config = dict(
    input='log_mel',
    text_encoder_norm_position='pre',
    text_encoder_num_experts=16,
    mlp_ratio=2.67,
    head_dim=16,
    shared_expert=False,
    residual_init='none',
    beta1=0.95,
    beta2=0.999,
    epochs=136.3,
)
Rows from block 5 of the denoiser of a small text-conditioned spectrogram diffusion model, named by matrix and row number. Rows with one number within an expert belong to one neuron, the router's apart. Each number is 128 + 32 x the weight over its row's rms, rounded and kept within 0 to 255. All counts start at 0. Numbers have three digits each.
Before each expert's rows are labels from the 100 clips, of 14848 (inputs lightly noised), where the router gives the expert most weight on average: "top examples" is what is common among them; "peak in band" is the frequency band that holds the peak. Only what is clearly more common there than usual is listed. The data: synthetic speech, music and everyday sounds put through simulated rooms and audio effects.
# router: router (model.blocks.5.mlp.router.weight, 8x128), inputs 0-127
# gate: expert gate (model.blocks.5.mlp.gate, 8x128x128), inputs 0-127
# up: expert up (model.blocks.5.mlp.up, 8x128x128), inputs 0-127
# down: expert down (model.blocks.5.mlp.down, 8x128x128, transposed), outputs 0-127

# expert 4
top examples: band; number of effects: 0
peak in band: 0 to 250 Hz
router.4:098202103079161112136107149117130121154173088138169134148074151087139045132135098178180138218143124093169114104128107124123132126129130116093106078133144170153175082116151084098127132140025116158116125113149112076178122057132164112124134191144137122140160131114152097091082117139120083182078096198129107107136103120163147112148114095162155136143161124075121071111142127083104124130117
gate.10:110122150163119110131099105091119137149146083131132166100160090116183159060121122091151177055082127177143138143096122136136110154130137114093124146081111106174096108113182177099206149129111125090091125123113117171108146109134132124103120122134119079089070136073163112073090127114175221099160126133140166115053121104075171076113223176103087116153093149138125133136155132106141109098120
up.10:171113144219125188114144094098131141140126144121149113106174138150092133087066143138074095149151128114099096143177116135137159171153143122134107133115129115103119108143066187143131146157138103181084175097103203128084161141143086126183124074136129110146117116180088162173135124092135106135075121136174100165085066181147097169155096194174121168175134130138158164114082169099126067141132
down.10:129135203091133146143165154150140109169132184103149128118138100088039152158128133115196136150181108106161102125112112105133125061119132117063084095138149100104146116129133107103149096149145135168157125153140159099156143201144157109199128145127185166137110112123089146170130102137085072131086072060099089114181163123148156115146072099075085093135151156140183138136129090126131135057161
gate.11:131103080156099122126098070212150112056121116133205103069133108136132149109122198145091145087124092125147121115134131154158205108120127108165085108109167078117175133093125140197155105123134110101120089155114138077096175118181148144076153118123116189144145147140135173083079087068149137086095098114073119114102151128133095123126176112165068088165189149140128148118108123117159108108113
up.11:133141165089099160099120140145202117116166116088098156157111079158107147107068169144089087132081174073120145151089159112157161138170118090151173114144118138040064151128110163150105110152163125137127166099124175197116193140181108160131160055125135096096067087137144130151141118141131123135136134118159174139108076157108172095119180152156109144085106161135142166121143182139141066102162
down.11:170186175146055104124111096077132140155116171122130113104114163113137115138101074148110119061104082121106135097158120048131172114185133102190111124178151153059110143099175135104150127090092141114102100092148170106168160111097147114140126104080146144164069091123152097116114119104129098074107106157110094100098117131153056143162085191093154065158146085135131108181136116096091153109163
gate.12:116048101126158117120169136134136156119157094153110142118141092156064045131086109154136100108102127170090151104125165062180123101145085186143167122127128129092131140128103135117159089153121083119158103113122114188176095149154178137136124229107063117154108110092089139147118121154105119127117109139109086120054089161136140130103120147132155126105105174018113107155099127142095064103140
up.12:122166067122172147171121162131086095127231109162130228103149127145097123107105146101137084099105142115118159170083124101178095132154173120137165126091141138169071107088111138159102107171079119155117114120075121110163147163183102132122174147119075144089146117104072105135108150170148147163128178118107142186118107109134100099166128099157130083076173179100150094143141152064142142089121
down.12:076077118140144116131117074122128189124080117096089212124104145122131140097134110138091139133096150132111089109124080140108148147111057082134123117141136159151177123079128125142140131209084180158196099135140100172131120167145116124077142175098052121096130136154049144103147128123118137144162130185101123128100097123103118100089112114155156150193213110136080103100124126199157129179143

# expert 3
top examples: band; dry
peak in band: 0 to 250 Hz
router.3:127162100168085102178143154136134159130119133109195128144112128107142153126172157120171161201136106083172099193140114220140123177100161145112080172116138133121173108117135170184133176101088126189130108079087168082128121076129076091112067163136140146158171160162138070127103135159159145156080137151086115152148113145151127153115104117184168106154145154105131080137102102133178164081106
gate.10:103152110143128141170153125166119106095110150126123150131116085090200097104100103188148106131166074156109103206139154118100066075081095121136118136063113191155126152147125054132162154156124134073121153143119154162066157100093136119127120158193140144134139126157140124125174172124070075185095116103093115103161137101077157150069149141221120111128113137141115133148157125152127152186164
up.10:107120135120103127153134135162160114182087070134180153146057105132053080147144128174129077172101128086171111136115100125116098121142138136090127123147132109165155095118070113134121108180096132161153139079149110103236143180174193164112161157174127123116147103145091137130085156129132080125092187164126133085157135139128169023136111129110123118083108157098124155134155131161164080102122
down.10:131129126171147098155142124131140040185094145168126083061110080126092146131128113128154123092089038144109139195129148130125071182074135140134136103042124066136136154098132166093119099091122127131101154136142097177193106111085131118122111153180143150119116103158093097152191102105141138179111086184077127114140142144085133073120101167089160135182136132169145151117105155128116109163101
gate.11:152142143150117101147146172095149091161145109111171130117121168147142116154177116098142164136117092075162161179103046155087079089104149134072111143165117086152137132183151053110141138090088107176122163059139101123131063128069119097144069201087120116169164139087143119189178104115095126173163091140125091109095145124150144132135107075105163132123107109118179115157146113136172159116177
up.11:135130150139141126066174191047138098160160131131131106153149125144112137110155135109091122156150115074126120226093088100075114066119135128087170128207138088112088132142146070085132140114126148128120184095168121172125105114109109070112100146068070042120136139080138103157144156163102130221132123136151131136129106168152171121097110111103162185094114126126130115149157158120121147140160
down.11:105104092132147175076189156190136142139137127168138194162125075145118158112101130094112130160106179178126181214113127172108109173121114136141069121139120155149170120140106123163104111139114115153135180168100114182135105146152137098178138173125172043113137116084131174108106085160128151207104183120136100150106142166154136146083166117126094211101118134131185127100090151153146148137121
gate.12:135110090072128130209201088176099109169102145137121102106123131161143136091177174075096184141106189121161149126137130147122126181084127091100152138156209112133133127125158166095122125169135107118119142105077150089155127142077184074087124119106106115081192136143142110161117064167146063092113175131113151088099170172145151173155154137118111102099163125126139108152092130171065121104124
up.12:133128118166133153149154145132127146161133126101072109110117140104114149095089140124116118107135125094165082104176201141147062133130128163129106134084136105061092186168086184105108099150123096177133142102085166166145124126141122128162109087110083169121156075189125100238117146152141107084110121118190116150146115184202114114143133155137172106114148118152158132116047205144132103149084
down.12:134131122171154133050035173146158150173144111108107147167124132132125155183159192157189079122077062121119117127113149121118158150179158132136150095135071099141109152158124158070143116188145110120169122110081150098160121159170037152109093132157121142085185127134115107092148052092141071163129088130119146159118136075107123113112149150146106167147146131136121160110087130075098165134120

# expert 5
top examples: speech; number of effects: 0; dry
peak in band: 2000 to 4000 Hz
router.5:169161119100170139130168132123146174147108149148121145138142111232079123095091142118074101052122127129100163118104118141101143075145094112068182073102124075108099070166121106107150094091141099105133139176097084136117155184125113166118090111119109094125080161162113155172178111108106104071150115114143150111122186131111129052112150136100042114165103093110161167085128117148157136161133
gate.10:135133119101109051148165113130124142139227100176133141162100092114128145123067118094197127156136166144117160106145143145120142135117105124108145134151068124107116086111077156148113145161118193131088154172066107114104109126148104143097157180115112121104120106088142109158101141164121144120089163138133136136088119146096100159070069104204133104034110046113116135133134219177127145123147
up.10:125074128110153086146073145139191079117099107176178153151080214110132094143093124129197244134147151106122096093163094143082127119099125083159107135146101112161131153095137093200151183106131172122124139117202183142081078137084130119099138124160166133138131100127154155107149111107128148144165136139161136119104171081133145074124118154103099122085156136142132118140092125194134084113115
down.10:097121111087158147144132150171113167125115132108206129162153005041136187105109143059106106198122168096098119090153104142170147167143123215115131086149119125167132117126162130134127095153106144105120109130123079118139134122107184119105157164084132161125160106096147138104121131189150080135133148097127148122147164151106161117122068089072128149154108093167133200148097150105125126156151
gate.11:136030130066125125133205131184097069092126122139137142117159185152128086141123143097134105127109134116074168138125147168158144113094118097146062118101109112129156094110126135176131109082000127166111161121090146136132140155196174164145123138128170134173143136115101135163101131106130150108126122169089124140136113180167156099097114082102170096135099126145125138090150107152137127131171
up.11:152166106126215122151118176152113101091044147149137132125146101078163101122150162109152163187125127094095146124105143144147155127054095133147099111110106127107106176150110142146162105097085132156114122114033108101088121129144068119140119136104176117160128115106168067113125056133063168138124120163098083142101124136186121178153068151129180144151128062175116126148095114179143157137160
down.11:177139103074201107131075122138145107124090143149110085079163164116129188126119149139151176174126100116126200136138131133129134098079122177177130078161119085114136142156065139152081104123141136115124121118074131147127157135120144081141138209156142155133110083110215148084127128168116159137125109059179089136114130068149109196159129116154125113136109221087136140108094117161139173156120
gate.12:156172123080111115112122119183120121076127129102118100179091109073129152131079148066155205142191183131169194157135129120151075135162110090133163157095108121116059051038140133140183099109103128092160119152115165085179156110157138122110127134124107173103160154133131130057114139153157141104139186153067131104092147120089145140084164097147130114098148161146170148128155143102142117097133
up.12:017095075130124160125134112106150153175149120148098189101098127102147152123075109192097075165109135102160151093183165128150192084131174137096139142154087172161132154162089113065129106094189177099123140135121127161143120084139107159138148097171188112077151104089157107088111110118134089149125141101127097132131157103142179156094115080148173161125152115133137116170126176061141129091151
down.12:029219185096199146111097142106114088117167140157147093096133124142149102118143124159158148123170115165150100118076154099113142104151092107173111051136162095133165180150107124148083140086218157099047088140127126156125124149175146145142136087131134108190131147135090131135118123106128130143117156118122089094177148095106127147196143063144114118085152169151104151171123127164129136137120

# expert 1
top examples: everyday sound; reversed; number of effects: 3 or more
peak in band: 4000 to 8000 Hz
router.1:144058109115140165094133108139115147108150144194126134117190126169141146109124152084096107042138158157108179144110107143121105137148100105110171163131125103158071194132111142132150088129202160086125161178063112150108182150158115136152161080119088106094111134148100118137180137126114169093202170023103163144078125098103109120113157132124132108120081147144145064109159140087146154122139
gate.10:182118148185120144116062075106126132145135084078201088133188122119159143145135191116125144120120122105134124122131113085094103178110120108093158183088106089126061195146163091121181176109137079108093045133106142115186153130093077142113129217120140140129099105147158116092108114158102116147142190114063137115169113106101157124142137165126079157137103118148148064128102126122138131097106
up.10:202181177108127094101161182129110142131099147043093154089083118123181114159103105126146142112098128144100105112079163100155116133143061139146128068130121127079119128103185105128104142156142118096154130124153104130145120159052169095105162139109142134159076125073054148139094147074136108109101062188187082122157178159152155054117141135140109149132142118126119206153135116148134118143142
down.10:139152129148160180173112098146149128094142183212101140142084120160168198104154114108089088126140135123164119110205170153120103150089184086124086146134109146121109239147145206141127132137106123114152067087108103117127089087141141149130143134125204142153098106117076126112146111115106138131136133126100178129180114115076106124140108105130169146143116150139207058088123142100152158161125
gate.11:176126061178105124140153131141108140119171108148121096125169056148184186177151124030169092034125157120110141119090146112145113100159130157132159119055161131101130142109149136172139078153126087101172086165091154139198133171177097159101154097122094128138128132097179136102125191163111122128135141076133094152102151154143126142148140135105097126104148107142078092066130167126118107088147
up.11:151095125165149158138134126059158150131064114149112101123102099127199156153112120070186147113135115177139103103162077149087147138095164119114093163105088095134185077129106178161152161143196164142144188156144144111118115121091189132115080045141106093146139141113092154126120172113111148099120077130143150112105114141162134108070128157109147131152123044208068139140100104156122093091121
down.11:178173157083144086146141162091106138142098104109145070135134097146170138098109154145094107114145113114126151138096048158176155154137135151115107145143128078128131201142133158153107163171180119141064077146114161165155117065177092122123187085140134130181115115116120151127125150148128141148148207097115162161185130088125123132148167164135101080103093172049055110132124082123114175153076
gate.12:122147160112107127122133131091066157167154100063132114170119000149059154144110115106121078131092116142171190044139074108136138080128144148104113128155135134102139075123161065099175146118127149115143120117117129104144113118085148111126172120077135143128171148094103143177158115165094121146160110102108136122140090160070122204088154111164108119132154110177173152147169154086120123174113
up.12:089132112094134163135134193116153102113101097080147130122114070150129145127173131143163131061119131121094145094077118122102104120083122141159166103116090111131160078114110145194121096057160084150148169092112120132087155134092155127155196181146125130167123158096147162135163090108096149186156060098102100139139114102204152164191170114100134193149192149164145103136063120096117116099091
down.12:087072165131087125124148140122123094133174125077142120148124173130099108088166126160091133154091109074148092091122093146114153158176104185056148118125147148160077083105175110171055133125113135089049125156092137115141092089136193184106139091116186083119134118143122103153116121100115135131120124135119112111129113135152109138115186091069131120154151036146157044120133150077174124172123